config.toml
arch = "wide_resnet"
model = "image classifier"
dataset = "rendered solids tumbling over patterned floors"
train_examples = 97500
image_size = 32
crop_scale_min = 1
horizontal_flip = false
cutout = 0.4
targets = ["largest object"]
num_classes = 24
norm = "batchnorm"
activation = "gelu"
depths = [2, 4, 2]
kernel_size = 3
stem = "deep"
avg_pool_shortcut = false
widths = [128, 192, 288]
loss = "cross_entropy"
head_dropout = 0.1
init = "kaiming_normal"
residual_init = "zero_last"
optimizer = "muon"
muon_scale = "original"
lr = 0.032
momentum = 0.95
nesterov = true
orthogonalizer = "polar_express"
adamw_lr_other_params = 0.0026
grad_clip = 0.5
ema_decay = 0.999
steps = 13600
batch_size = 256
epochs = 35.7
lr_schedule = "wsd"
decay_fraction = 0.2
final_lr_fraction = 0.01
warmup_steps = 680
weight_decay = 0.003
adamw_weight_decay_other_params = 0.01
Rows from block 4, named by matrix and row number. Rows with one number belong to one channel. Each number is 50 + 15 x the weight over its row's rms, rounded and kept within 0 to 99. All counts start at 0. After the name is the row's rms in percent of the matrix's.
# convs0: first 3x3 conv (model.blocks.4.convs.0.weight, 192x192x3x3), inputs 112-125, a 3x3 kernel for each
# convs1: second 3x3 conv (model.blocks.4.convs.1.weight, 192x192x3x3, transposed), outputs 112-125, a 3x3 kernel for each
convs0.80 099:58 65 36 35 51 33 49 57 49 44 27 43 40 49 52 41 34 33 53 54 72 43 41 50 40 86 63 45 46 58 49 70 42 38 44 30 53 57 51 59 55 34 50 44 42 29 42 42 63 70 55 53 69 66 59 23 52 42 26 45 38 54 47 55 47 45 48 63 32 27 48 57 41 72 65 36 45 36 35 51 77 52 23 58 44 24 42 33 66 52 44 48 87 58 48 27 58 51 35 65 47 56 54 62 41 45 43 26 48 55 67 28 32 59 00 16 25 33 47 82 08 75 69 12 73 45
convs0.81 100:60 48 41 36 41 36 43 54 57 68 60 41 48 57 50 62 70 33 76 37 54 80 49 58 45 66 75 69 54 43 41 43 22 52 64 61 51 38 39 57 37 50 64 63 48 33 61 51 35 27 65 98 42 11 63 33 69 51 59 69 49 61 36 53 26 32 40 44 48 32 42 41 81 51 65 40 57 32 46 96 55 26 30 59 35 54 37 47 64 30 45 51 47 38 25 31 39 30 45 21 71 47 68 34 62 52 58 40 22 25 40 69 35 27 55 58 41 39 67 88 37 34 51 64 50 59
convs0.82 101:48 46 57 50 31 48 53 44 68 52 77 41 53 34 41 36 22 31 54 61 43 59 46 44 44 56 51 36 47 57 57 44 36 44 63 49 55 36 57 55 23 46 51 29 31 48 41 49 48 51 55 29 36 56 49 09 70 70 48 40 62 53 27 65 38 45 25 26 29 47 38 27 83 47 54 54 75 45 56 62 57 61 66 54 56 69 39 60 42 71 61 65 66 20 49 70 54 60 68 29 49 30 54 42 47 20 52 78 54 68 51 53 76 44 40 41 45 62 30 40 62 57 51 22 67 25
convs0.83 101:59 69 45 45 57 45 52 45 37 50 57 55 27 51 50 45 96 58 38 42 49 47 49 65 50 27 28 35 36 56 59 35 59 44 50 42 48 51 36 57 23 52 36 50 35 42 53 29 40 74 68 48 43 70 64 59 53 55 28 23 38 28 35 56 56 33 33 43 38 56 56 42 28 50 40 25 39 11 49 46 99 60 86 46 28 36 41 26 03 62 39 32 45 68 42 34 53 51 60 70 51 68 61 34 44 44 60 40 73 67 78 38 44 28 44 65 47 32 72 50 28 67 58 46 79 76
convs0.84 099:19 35 54 42 64 43 31 44 52 28 36 52 24 49 63 66 60 35 31 67 59 37 55 60 17 45 57 47 55 39 64 76 65 19 50 20 25 62 49 62 53 27 37 58 62 37 29 48 77 47 33 44 67 49 64 63 38 40 51 34 27 68 69 46 54 50 50 21 58 42 50 63 42 52 78 49 42 50 74 35 68 42 68 65 54 58 69 18 67 66 48 55 32 44 33 34 38 39 53 41 27 60 57 58 57 62 74 34 50 33 32 46 76 13 41 19 43 40 44 37 43 49 29 28 56 39
convs0.85 101:66 40 40 53 33 36 47 57 34 46 51 47 50 89 43 43 47 43 51 37 55 45 43 91 34 52 55 35 43 49 52 36 51 26 48 51 47 30 55 39 36 44 62 36 35 46 39 40 34 61 48 43 47 64 41 26 70 53 36 59 50 38 49 43 42 21 43 45 50 70 51 48 44 34 72 44 38 79 35 58 58 35 33 56 23 46 33 58 60 65 47 28 62 26 52 70 36 69 61 42 24 49 56 56 48 44 62 88 28 46 44 54 50 54 57 67 28 72 63 57 38 56 65 54 72 66
convs0.86 102:41 55 57 27 53 31 47 40 55 59 59 36 40 23 51 59 50 63 25 47 62 53 25 46 37 18 37 54 83 38 30 72 33 59 48 36 39 52 42 57 62 56 54 53 71 44 40 34 34 44 64 41 40 43 59 34 55 79 99 55 27 59 55 43 53 50 68 50 54 33 56 70 49 78 45 30 52 38 44 79 61 39 61 66 45 39 56 25 47 52 33 59 73 62 41 42 64 36 41 22 63 27 40 50 60 46 20 52 76 83 55 55 65 43 37 48 50 42 49 45 57 50 56 58 47 75
convs0.87 100:43 50 46 65 47 46 65 49 37 37 72 76 29 63 73 50 57 39 47 44 49 36 38 48 43 41 53 23 55 23 28 63 56 52 61 59 60 61 59 48 57 46 54 65 49 49 47 56 38 60 62 39 37 52 26 35 43 54 42 52 37 83 51 31 20 35 60 74 57 69 78 82 66 47 39 48 72 16 33 35 53 50 46 42 61 43 45 53 55 37 38 47 41 36 57 53 46 66 56 28 66 67 44 65 42 63 66 58 48 51 35 33 70 77 51 55 27 61 42 52 31 41 46 47 56 59
convs0.88 098:49 56 56 45 48 47 56 57 52 50 46 57 68 59 41 37 51 57 51 56 71 45 68 43 31 42 44 47 67 70 53 72 49 71 76 42 40 52 61 40 58 63 45 38 27 70 88 52 35 41 37 39 45 69 21 35 39 61 68 61 41 81 32 22 32 30 34 33 35 52 33 44 29 58 60 47 75 38 53 60 45 57 57 50 52 63 56 17 20 41 47 69 83 77 64 54 54 52 44 46 63 66 38 36 68 35 57 74 62 45 50 64 41 35 52 56 24 40 43 62 61 81 76 58 64 60
convs0.89 100:57 40 56 37 35 63 31 39 64 64 44 44 49 31 64 49 35 71 53 52 45 81 77 56 55 50 46 36 64 45 37 53 49 52 26 47 65 53 53 57 48 81 65 41 75 64 48 40 52 42 40 72 45 27 39 36 52 50 40 35 55 47 39 44 46 27 52 53 62 45 75 70 36 58 34 26 53 54 49 40 36 50 55 27 85 75 70 53 34 94 60 48 34 64 25 29 63 27 66 47 46 54 64 50 36 52 54 58 79 57 58 52 36 47 37 21 22 11 33 56 00 38 62 34 62 54
convs0.90 100:41 17 18 38 26 35 49 70 53 47 59 33 43 57 31 61 57 61 63 64 65 32 75 83 51 44 34 41 46 52 43 67 55 36 59 66 47 39 52 36 36 68 42 45 43 35 49 72 66 67 64 60 42 66 64 68 61 53 31 57 31 47 86 26 49 35 29 73 68 52 63 60 45 42 58 65 54 51 59 48 63 65 40 63 22 60 32 66 42 20 45 32 48 49 65 68 51 53 57 78 45 08 41 41 43 52 41 33 42 34 46 35 35 40 42 63 11 61 71 73 47 77 50 75 53 41
convs0.91 100:48 67 46 46 52 42 51 63 51 66 72 67 52 51 44 56 37 44 35 52 73 65 74 93 44 50 53 29 51 41 65 56 36 39 55 52 60 25 61 57 38 52 48 46 54 57 70 70 52 52 70 39 48 48 40 79 63 50 23 29 43 33 48 42 23 54 52 44 46 73 65 47 31 72 13 49 60 47 65 64 62 38 42 39 77 68 60 37 56 74 32 64 30 44 51 65 50 56 72 38 61 74 50 68 86 59 61 62 45 43 69 41 64 69 45 49 53 42 44 21 56 71 34 38 42 75
convs0.92 101:50 37 37 41 50 20 40 65 54 36 51 50 76 64 28 65 55 46 60 34 41 36 59 53 55 60 64 57 26 55 38 36 43 56 66 50 54 72 41 40 45 45 47 62 43 31 51 52 18 29 51 40 47 44 57 60 68 56 48 24 60 62 27 73 28 61 61 65 72 53 39 40 43 53 57 61 38 70 44 59 54 20 44 46 72 62 38 30 46 24 35 59 59 50 62 44 45 35 26 48 41 77 53 71 55 71 30 52 44 30 94 45 47 90 47 27 93 74 69 91 25 42 48 62 65 52
convs0.93 100:17 28 48 37 22 34 38 43 54 38 34 45 44 52 19 76 31 41 72 67 45 60 40 55 45 44 60 57 80 69 36 51 79 53 45 52 62 55 60 72 51 36 56 45 46 57 57 68 67 62 30 55 38 54 61 64 54 41 72 57 53 61 79 55 42 53 23 28 69 32 29 38 56 58 57 68 28 49 66 63 47 52 74 57 48 58 68 36 55 62 36 62 52 53 45 56 50 77 73 27 52 14 37 53 54 99 64 47 46 38 62 50 20 45 59 19 41 43 77 64 75 47 36 53 46 32
convs0.94 099:65 48 57 62 51 50 50 40 52 47 55 39 46 59 63 38 75 42 38 63 68 36 54 57 85 68 79 31 39 73 46 43 70 48 55 45 57 38 54 39 55 58 31 48 46 62 33 24 34 43 63 36 52 61 44 31 49 36 48 53 49 39 54 49 41 63 21 04 37 62 41 32 80 64 52 49 69 45 46 51 23 44 48 56 39 45 42 20 49 64 53 55 47 61 27 46 55 53 44 60 58 48 64 50 33 57 52 51 60 28 42 48 41 35 53 70 69 72 48 64 75 68 53 36 61 64
convs0.95 100:49 61 32 45 43 55 54 51 54 44 43 45 45 43 30 57 57 36 37 47 31 52 47 63 54 45 48 37 33 86 74 56 65 66 71 58 76 39 25 57 21 41 61 44 43 83 39 35 60 70 80 70 56 65 40 50 51 43 39 30 40 59 29 30 60 32 38 69 41 47 33 61 57 44 75 54 41 36 73 66 21 51 63 86 70 36 73 43 15 58 43 13 65 70 46 46 45 99 51 65 42 51 63 42 54 38 37 40 43 48 58 74 41 53 49 28 62 58 47 60 43 47 56 30 49 40
convs0.96 099:45 42 43 56 59 49 57 40 50 29 31 69 50 37 65 42 25 39 47 21 33 33 17 31 63 56 42 69 49 65 47 36 55 64 56 46 48 48 52 52 45 46 45 50 40 57 38 64 70 37 53 52 58 57 83 53 36 59 62 72 46 27 60 42 38 41 35 22 47 36 48 57 32 15 45 50 34 34 57 33 43 49 40 41 29 29 46 21 46 53 52 55 38 63 55 47 86 61 46 52 36 69 47 35 73 62 37 49 36 41 63 44 54 60 38 28 27 41 44 59 69 26 57 60 48 65
convs0.97 099:53 33 57 59 43 64 35 45 55 91 52 36 44 84 59 43 58 38 44 44 62 39 20 49 51 45 53 43 58 31 56 62 39 58 64 56 59 57 37 56 31 32 45 60 53 61 25 30 55 48 36 44 49 35 60 58 23 40 59 50 58 40 39 37 34 49 77 35 47 55 53 38 47 52 72 57 52 61 54 33 48 51 35 98 25 38 48 38 74 59 18 66 58 39 28 43 48 41 47 37 24 33 29 19 30 76 61 34 31 50 23 69 52 70 33 66 49 39 47 64 63 25 34 59 20 49
convs0.98 101:51 57 61 40 42 44 53 45 35 41 40 50 52 35 55 47 42 41 42 49 68 70 86 55 47 56 37 56 62 82 39 22 19 29 27 35 63 57 50 69 59 31 45 38 35 47 53 63 35 94 61 67 52 44 41 50 52 46 29 26 24 76 56 75 68 58 57 73 81 64 30 40 36 54 42 35 62 37 32 72 40 68 37 44 51 54 76 51 68 49 60 32 42 37 44 53 48 57 29 73 65 42 55 51 32 33 40 47 46 49 32 54 30 61 22 54 68 56 37 45 72 40 67 52 46 77
convs0.99 101:35 35 42 40 50 59 51 43 46 62 70 54 91 69 51 58 41 37 36 62 64 44 38 38 64 56 66 45 47 69 52 57 61 58 37 60 66 47 57 77 32 42 61 44 48 94 49 48 31 59 34 37 39 09 43 53 49 73 35 42 39 36 36 41 69 59 26 38 54 50 39 46 67 99 60 43 77 52 31 68 44 46 59 13 39 66 47 33 30 29 37 46 28 28 47 77 32 68 62 56 72 71 81 54 51 52 42 52 60 30 53 39 30 48 27 53 57 46 55 41 58 44 51 49 31 32
convs0.100 102:29 34 64 43 39 54 48 63 48 25 54 69 45 73 76 31 41 40 34 59 51 30 52 33 34 30 34 46 42 43 38 74 78 61 30 62 58 47 65 75 52 59 42 64 66 89 35 30 74 66 46 36 49 57 59 60 47 50 43 53 43 52 68 27 71 82 34 35 66 57 60 42 63 48 34 64 40 57 72 43 62 53 63 64 63 54 57 37 46 39 73 43 38 36 29 61 68 53 42 46 41 54 79 56 42 45 52 56 49 68 48 43 38 33 45 64 55 33 61 50 48 99 30 76 33 36
convs0.101 100:59 44 28 50 48 46 64 50 44 44 51 74 67 34 48 54 60 54 52 40 68 49 42 70 40 62 49 56 44 28 79 43 42 51 40 73 68 40 53 42 60 40 70 67 36 63 47 72 47 59 29 51 25 65 62 53 20 40 30 65 47 42 37 28 26 43 36 44 19 80 67 30 26 45 26 07 64 44 47 18 60 45 38 33 52 57 47 47 51 55 49 61 41 29 28 52 59 55 49 69 71 52 61 64 68 61 36 66 40 23 71 57 62 64 50 24 57 47 68 35 76 41 64 68 78 53
convs0.102 100:58 63 76 51 69 60 32 35 35 66 69 54 27 52 31 69 46 41 53 53 53 42 35 73 61 51 44 54 44 64 39 69 56 30 60 28 35 34 36 36 42 43 60 41 43 58 56 53 44 59 48 46 35 44 54 35 44 63 54 38 41 56 28 44 54 58 80 46 66 69 69 84 64 45 66 51 38 73 38 33 44 54 40 55 72 66 58 43 71 48 47 34 58 37 77 40 62 39 61 52 46 49 79 66 76 73 95 34 31 73 41 50 54 52 76 61 45 53 28 59 44 34 64 32 46 49
convs0.103 099:31 31 39 22 41 49 44 57 54 54 40 62 77 45 46 53 52 54 48 55 48 41 57 29 64 46 04 72 67 53 52 28 15 32 52 55 35 46 34 23 49 33 33 33 15 50 31 71 37 61 56 52 26 35 66 79 61 44 67 54 47 34 15 31 59 45 26 46 73 38 48 51 59 48 66 32 67 38 55 70 30 29 62 80 49 62 26 72 33 39 44 21 49 50 64 26 36 38 58 45 53 22 37 32 28 59 45 98 54 27 43 60 61 36 58 53 63 65 55 31 36 55 33 42 43 38
convs0.104 101:71 42 33 60 40 34 49 50 40 36 63 57 49 55 69 48 45 94 54 44 47 45 56 44 43 21 35 41 85 57 43 43 67 28 47 95 35 62 55 36 54 59 55 52 41 72 37 84 58 54 99 62 50 41 03 40 38 26 40 51 30 47 36 60 54 34 57 28 36 48 26 46 55 48 51 46 71 41 42 75 44 75 54 48 44 72 34 42 46 36 61 68 17 45 53 19 31 62 54 39 80 36 48 51 56 34 97 50 55 61 36 33 43 35 52 22 51 27 72 38 31 47 54 38 49 65
convs0.105 101:54 35 56 45 55 44 38 31 52 44 80 38 56 42 55 47 49 32 40 26 45 43 49 57 32 57 63 28 34 57 50 58 59 48 37 56 51 71 70 46 67 44 53 50 53 64 29 48 40 61 44 83 66 34 45 56 64 38 53 58 42 42 37 66 32 38 47 44 24 53 50 30 18 40 58 44 68 55 46 83 58 39 61 54 70 71 36 32 53 71 39 55 50 33 45 61 35 76 23 58 59 42 67 40 40 61 44 50 61 61 89 46 56 47 35 78 47 72 51 53 40 81 89 75 31 67
convs0.106 100:38 56 71 44 57 35 48 54 53 35 12 22 40 23 53 67 28 70 51 70 86 77 60 65 54 36 50 69 56 59 65 43 45 67 70 60 57 49 58 57 63 27 61 42 52 61 36 13 49 38 43 64 59 47 43 48 67 29 49 52 53 56 36 54 48 50 43 50 62 37 45 44 72 45 37 55 49 18 28 57 41 32 37 55 29 52 30 63 75 56 48 73 58 64 38 40 41 40 50 59 26 40 55 63 29 47 45 64 54 41 42 33 41 21 70 68 62 75 68 46 48 31 57 51 31 80
convs1.80 115:38 53 72 47 51 49 47 53 44 64 50 47 59 57 72 63 63 99 49 47 47 63 52 48 65 54 49 39 04 72 59 55 33 45 56 65 65 76 48 60 46 38 59 62 67 50 52 40 42 42 44 49 29 62 44 60 60 65 57 38 93 78 55 54 38 45 62 56 37 64 51 26 60 42 47 48 43 75 66 32 29 62 53 13 74 50 24 58 54 59 48 58 60 51 54 80 29 57 53 53 63 24 58 83 43 58 49 22 74 41 57 45 44 64 54 58 50 04 55 51 29 72 59 17 48 71
convs1.81 104:42 62 40 65 65 44 50 61 70 54 61 41 43 52 88 30 39 64 36 59 42 30 58 31 52 31 59 73 65 41 52 75 48 70 47 59 50 47 58 47 31 52 38 60 35 50 26 52 11 46 50 85 44 61 38 60 45 16 59 34 29 47 63 59 63 48 30 35 78 24 38 61 46 63 34 70 28 45 29 46 26 45 47 53 54 32 68 99 37 83 47 50 36 79 69 36 70 58 20 37 27 69 84 26 51 49 58 41 65 38 47 39 41 26 20 67 43 53 39 43 46 56 31 40 41 32
convs1.82 105:53 65 38 46 26 45 54 73 41 62 24 63 39 41 51 44 39 80 37 76 49 44 42 63 24 55 46 41 53 40 43 35 63 37 62 54 45 33 42 73 64 43 52 58 58 72 33 36 49 60 42 54 55 62 57 40 28 34 51 59 43 71 58 75 63 78 38 37 64 53 35 78 38 27 64 51 54 53 53 21 47 56 48 41 61 46 51 40 48 44 18 28 45 40 49 53 28 40 14 48 30 40 52 49 63 49 54 68 50 22 87 37 52 22 25 30 63 58 49 42 58 54 28 61 38 38
convs1.83 104:63 55 19 57 35 47 43 45 69 54 55 58 51 41 53 34 55 52 39 32 25 64 21 67 64 47 37 50 41 54 44 52 75 54 57 82 32 41 39 49 40 31 26 45 61 55 29 46 53 45 38 50 36 62 63 43 43 41 67 44 65 59 81 50 48 38 58 21 39 74 57 54 59 42 25 68 29 49 71 36 28 37 59 42 81 53 63 27 52 55 34 38 36 83 46 44 50 43 41 26 51 55 14 52 52 58 52 51 59 52 43 82 53 45 76 57 31 44 41 45 36 47 50 40 37 42
convs1.84 087:59 67 52 45 66 72 50 35 25 55 47 49 39 56 56 73 57 56 22 48 54 37 33 23 72 55 59 35 50 40 59 26 43 64 66 40 09 32 62 43 78 78 39 60 39 55 69 38 47 28 58 24 30 42 57 52 45 34 21 21 51 38 25 40 29 45 59 50 53 68 95 49 32 30 53 35 57 66 25 59 39 43 29 19 23 40 48 78 55 37 73 58 67 42 39 63 49 48 47 36 51 50 43 46 39 55 39 33 56 60 31 44 39 26 59 27 55 69 39 65 64 29 45 33 66 68
convs1.85 103:49 48 60 41 60 35 66 48 44 27 48 33 49 17 41 80 75 34 43 63 49 75 45 19 45 32 38 57 44 34 67 23 49 29 58 46 41 64 35 30 39 56 31 26 34 45 25 43 56 49 79 71 44 45 44 47 44 27 45 46 51 42 50 60 62 67 56 45 57 49 33 70 68 51 54 71 61 58 35 50 46 25 69 50 47 40 75 57 43 70 33 36 36 88 50 45 63 59 44 65 54 40 44 41 40 27 45 42 69 75 52 83 53 72 44 31 41 32 84 68 66 53 66 56 35 49
convs1.86 097:80 58 50 64 28 59 58 53 64 25 36 24 20 21 36 57 37 30 29 75 58 31 38 21 28 30 42 49 51 59 54 26 50 54 78 77 45 71 47 80 59 76 44 56 54 46 44 29 48 45 32 30 74 45 53 52 68 59 37 42 55 61 61 61 44 52 41 38 82 52 42 82 62 53 35 22 53 60 40 79 53 82 56 51 37 48 66 40 27 29 44 47 43 51 33 63 51 50 22 54 73 63 43 46 37 52 50 54 54 65 49 28 70 44 57 62 45 41 44 44 39 40 31 62 43 37
convs1.87 102:52 54 76 47 44 55 64 45 48 58 65 33 58 73 62 43 55 45 36 44 39 53 67 61 53 50 61 67 52 73 58 33 39 71 45 53 56 53 71 37 63 58 42 58 39 58 63 59 55 66 65 73 45 70 63 48 56 59 63 69 66 83 42 37 50 53 39 59 48 43 17 37 31 63 36 46 71 20 51 53 64 67 55 47 62 53 49 57 18 17 27 45 53 51 62 62 41 29 84 56 40 60 77 28 20 06 34 33 59 38 57 44 61 58 56 48 73 54 63 52 54 39 57 35 38 19
convs1.88 105:43 46 61 27 44 59 39 27 53 30 49 58 47 63 86 34 69 80 47 54 42 67 58 47 46 50 61 51 57 60 47 54 49 56 45 34 46 21 75 33 47 62 51 52 52 42 70 65 71 64 43 54 57 63 43 26 35 17 03 44 29 16 43 47 41 43 40 36 44 52 34 33 45 43 40 44 42 40 66 33 64 32 31 45 28 22 43 69 69 65 37 33 22 40 46 19 56 23 34 23 48 59 40 57 66 50 49 65 62 30 71 49 52 98 53 67 63 52 66 77 43 36 39 62 39 41
convs1.89 115:45 37 41 47 30 31 11 34 53 62 70 32 53 59 27 65 65 34 29 70 68 45 56 62 31 62 46 64 71 45 65 71 49 87 46 52 43 38 53 41 39 59 18 44 48 16 72 52 30 38 55 41 79 56 51 41 32 73 50 45 64 67 57 44 63 31 39 41 31 45 29 41 37 36 39 60 44 67 59 19 67 76 67 15 50 58 36 79 50 20 66 61 64 58 59 54 43 51 39 61 49 55 41 65 66 42 68 64 14 44 59 37 78 63 54 46 24 52 39 77 66 46 54 73 39 55
convs1.90 093:41 55 50 00 56 39 46 40 22 56 47 40 42 39 46 38 42 49 44 53 59 52 69 47 35 54 52 33 54 53 62 50 60 57 49 78 56 37 39 60 60 72 48 53 43 51 28 35 31 20 50 40 34 31 49 49 60 80 64 39 56 62 44 30 45 38 45 45 68 61 61 40 15 60 29 22 28 31 53 27 56 73 44 43 39 26 60 54 63 70 36 63 05 21 76 49 69 50 34 45 56 58 43 32 37 52 73 78 50 42 35 33 32 37 45 56 49 31 26 37 27 73 39 21 51 49
convs1.91 103:47 45 50 73 30 53 50 25 33 56 59 52 34 56 34 31 26 48 53 27 45 48 10 53 44 27 60 55 60 60 68 35 56 55 50 57 49 56 49 39 42 71 53 72 58 70 53 45 64 71 47 58 59 38 62 61 41 43 52 30 22 41 50 48 46 33 40 51 66 37 32 68 75 25 42 29 17 59 34 70 87 83 70 29 80 49 28 13 39 60 51 60 57 65 27 39 49 66 26 65 35 09 55 78 37 11 48 16 42 48 37 19 47 65 39 42 36 71 69 34 35 38 31 58 82 81
convs1.92 091:56 36 66 42 37 54 56 52 82 44 84 62 56 49 58 55 81 49 54 50 58 50 54 64 64 88 63 37 43 53 56 68 70 64 45 55 38 74 48 33 55 61 39 64 65 63 43 49 18 54 67 76 35 73 57 48 34 42 50 59 46 45 56 76 51 49 33 60 52 31 25 50 35 58 58 37 28 41 53 50 75 37 56 76 19 48 64 37 51 54 60 21 45 33 42 50 00 47 38 33 37 39 57 32 42 26 48 35 33 35 33 77 49 37 64 51 52 61 45 48 66 41 51 43 43 43
convs1.93 095:49 54 47 33 70 41 41 33 37 38 31 76 33 18 37 42 40 38 51 72 31 39 60 68 42 18 34 40 48 42 54 31 82 69 61 42 40 56 68 34 42 48 66 63 47 35 29 68 34 41 45 38 24 29 47 71 43 35 72 35 57 26 49 60 39 62 68 46 40 42 42 37 34 54 38 37 41 36 35 45 32 68 31 45 76 69 55 50 63 44 61 56 57 37 39 60 65 53 75 72 34 47 83 41 17 44 55 66 39 60 43 40 43 61 66 53 24 38 42 54 33 43 70 43 38 31
convs1.94 090:52 69 56 44 20 29 54 50 52 64 63 56 71 74 35 47 42 24 56 45 45 53 35 39 67 37 26 33 37 47 37 44 27 36 63 51 60 29 23 61 65 62 63 42 53 52 42 32 59 44 34 56 52 53 54 43 43 55 55 37 32 40 48 59 38 45 39 29 22 67 34 59 48 57 49 55 72 55 52 70 53 43 38 57 56 39 47 46 42 54 23 39 72 58 55 61 51 66 49 48 42 39 62 58 31 54 47 55 22 42 52 64 21 36 36 32 73 41 49 44 41 43 57 22 66 31
convs1.95 099:50 42 49 23 47 76 09 76 74 29 48 60 44 46 74 43 57 54 41 41 39 30 59 43 62 56 90 58 68 29 48 64 41 35 36 31 28 56 51 42 47 59 11 51 56 66 57 54 48 38 37 41 39 60 43 69 46 45 42 44 62 67 47 59 50 44 45 30 31 50 63 25 38 63 46 62 44 51 66 48 53 54 50 69 34 60 73 48 65 54 59 51 62 32 54 44 13 64 45 54 36 51 38 68 54 66 50 50 71 38 36 58 63 29 46 60 56 39 12 44 57 74 65 34 49 54
convs1.96 092:79 54 31 58 41 44 58 44 23 45 51 45 44 56 59 57 35 92 70 52 42 21 24 35 45 62 37 46 56 38 88 41 75 53 34 45 47 58 18 56 64 31 58 57 40 57 59 41 59 69 45 43 65 47 78 74 46 60 68 75 56 35 53 46 48 64 55 27 36 47 38 41 44 63 34 51 66 57 80 63 59 56 56 26 51 43 37 31 65 40 67 64 41 52 60 58 58 49 38 52 66 54 50 40 33 51 23 31 48 74 38 45 66 61 60 43 53 43 50 69 38 33 28 42 78 59
convs1.97 097:31 62 50 72 73 37 66 85 57 39 54 38 42 80 44 42 34 65 60 68 53 33 45 36 57 39 17 61 65 70 70 40 46 56 69 53 42 39 48 45 63 51 79 74 61 27 63 54 24 49 63 65 26 31 48 74 64 84 43 23 45 44 33 64 64 52 37 28 53 57 17 36 76 67 35 59 72 23 49 70 42 41 56 50 64 38 57 21 24 57 74 69 50 56 83 26 43 66 42 60 49 26 64 45 73 87 36 70 81 50 61 80 52 62 43 55 42 54 82 72 78 37 26 53 28 33
convs1.98 098:64 33 55 47 58 45 47 64 57 17 22 25 36 28 44 57 44 28 59 62 62 43 43 21 43 60 43 60 36 46 69 43 41 42 42 82 29 30 58 64 52 57 71 59 82 65 76 58 43 77 61 49 55 47 68 99 61 48 55 52 59 41 53 50 31 39 22 46 27 40 57 66 46 66 48 32 54 53 51 51 33 52 56 47 45 50 59 44 51 55 76 42 74 46 66 29 45 35 43 67 53 71 52 37 65 77 82 96 68 59 48 37 50 51 75 44 46 51 80 64 30 61 44 57 57 44
convs1.99 101:50 54 43 57 36 47 32 44 60 52 24 62 78 35 30 54 83 85 64 45 86 68 66 82 74 65 64 43 56 45 19 54 47 44 59 59 43 46 43 62 27 34 52 27 31 45 51 56 64 60 55 39 30 91 62 47 48 39 30 49 59 38 36 48 59 64 62 68 58 57 52 36 69 70 53 28 55 37 44 49 31 59 54 26 41 22 43 36 47 61 59 45 57 60 10 26 61 55 60 66 41 50 32 46 47 45 60 45 37 42 45 20 46 30 34 68 57 66 51 72 27 52 40 49 71 51
convs1.100 099:40 59 39 30 28 40 67 57 59 35 56 30 48 50 32 64 55 56 41 63 64 43 38 55 52 58 69 50 47 60 38 48 60 47 39 55 38 30 68 55 55 55 47 37 58 62 37 72 17 33 40 31 40 57 58 64 60 38 50 34 24 43 38 65 38 52 54 40 55 85 80 47 30 38 53 49 34 32 39 38 29 26 68 49 44 46 72 55 55 55 49 53 18 84 54 26 78 27 64 55 64 43 48 34 47 36 27 41 72 89 65 79 46 48 43 28 46 42 70 84 72 69 74 35 30 31
convs1.101 101:55 48 43 36 52 69 50 61 37 40 54 53 53 33 45 45 56 63 34 60 73 61 32 53 64 47 38 46 36 56 44 51 61 41 44 61 30 80 81 43 55 61 56 86 80 81 38 26 67 33 29 65 79 54 47 59 54 40 56 50 72 49 23 49 55 44 83 43 86 31 62 58 61 45 53 41 57 74 75 67 83 42 45 46 19 52 57 64 60 50 52 38 41 48 31 44 31 63 43 51 57 70 29 43 25 51 49 56 67 56 30 72 72 54 62 65 50 65 46 51 56 19 25 40 76 18
convs1.102 094:30 11 38 49 56 13 51 54 35 46 43 75 26 60 53 15 19 27 35 25 37 47 92 63 40 76 40 30 45 49 19 31 49 29 42 61 75 30 43 54 48 61 62 52 67 61 62 76 50 62 58 50 47 32 68 66 38 44 53 71 40 44 43 22 31 44 32 37 39 45 42 54 64 36 68 72 39 30 68 21 40 36 64 41 77 41 24 64 61 62 19 18 51 50 61 51 61 49 43 29 51 39 61 60 47 44 47 23 65 50 28 47 57 41 51 43 73 62 56 32 39 33 36 38 54 76
convs1.103 092:39 67 54 48 62 43 62 69 53 37 50 56 35 40 34 81 38 57 22 48 51 34 28 42 59 71 65 73 54 58 55 26 46 40 49 59 36 48 50 34 54 69 34 60 52 36 33 24 54 69 48 59 56 53 38 79 56 39 45 35 34 38 54 53 38 46 33 22 31 67 42 24 51 76 54 39 37 66 32 37 63 60 53 51 50 47 25 55 60 59 21 56 79 27 52 54 45 45 59 53 69 69 53 50 47 13 67 45 15 58 34 51 69 13 60 30 25 42 32 41 34 40 65 42 34 26
convs1.104 095:49 45 79 72 73 60 52 80 88 54 92 45 43 69 40 56 29 01 41 55 46 43 73 45 50 56 39 61 16 57 86 37 40 62 27 33 45 55 62 30 57 37 58 47 80 56 29 45 43 59 35 30 58 36 55 69 52 38 46 59 13 51 59 57 69 48 42 41 60 27 22 65 48 66 53 32 64 62 60 58 52 73 37 54 56 42 47 16 49 29 51 57 69 40 47 61 70 51 09 35 32 63 47 48 60 16 67 45 39 29 44 56 30 36 57 60 60 46 66 33 56 28 45 47 80 14
convs1.105 096:20 40 36 23 27 40 36 31 20 50 45 44 34 48 42 47 39 63 78 40 36 62 56 37 49 42 38 39 60 56 57 43 45 51 56 65 69 51 27 63 67 53 57 43 61 47 64 46 45 66 28 28 62 64 45 61 31 63 42 45 78 63 48 49 70 52 60 33 39 37 61 43 50 24 56 42 48 56 76 33 25 22 67 60 54 67 58 42 36 43 09 61 36 61 46 54 58 34 49 56 66 52 57 48 73 59 46 47 38 47 48 47 48 57 44 33 53 61 49 36 59 44 51 36 05 42
convs1.106 095:63 59 46 58 39 46 72 48 49 53 59 37 69 71 62 67 45 57 47 57 52 63 48 86 51 54 24 30 33 33 68 72 81 54 50 44 71 39 47 64 71 71 60 53 33 35 47 36 65 62 40 55 17 37 66 95 57 30 74 56 61 55 36 48 54 69 30 46 36 69 62 46 55 76 53 35 66 43 60 58 58 70 48 54 35 54 47 45 39 54 29 32 48 45 55 87 20 48 74 61 33 50 47 56 31 25 50 60 50 52 54 70 51 54 57 50 21 26 42 31 36 24 37 39 58 46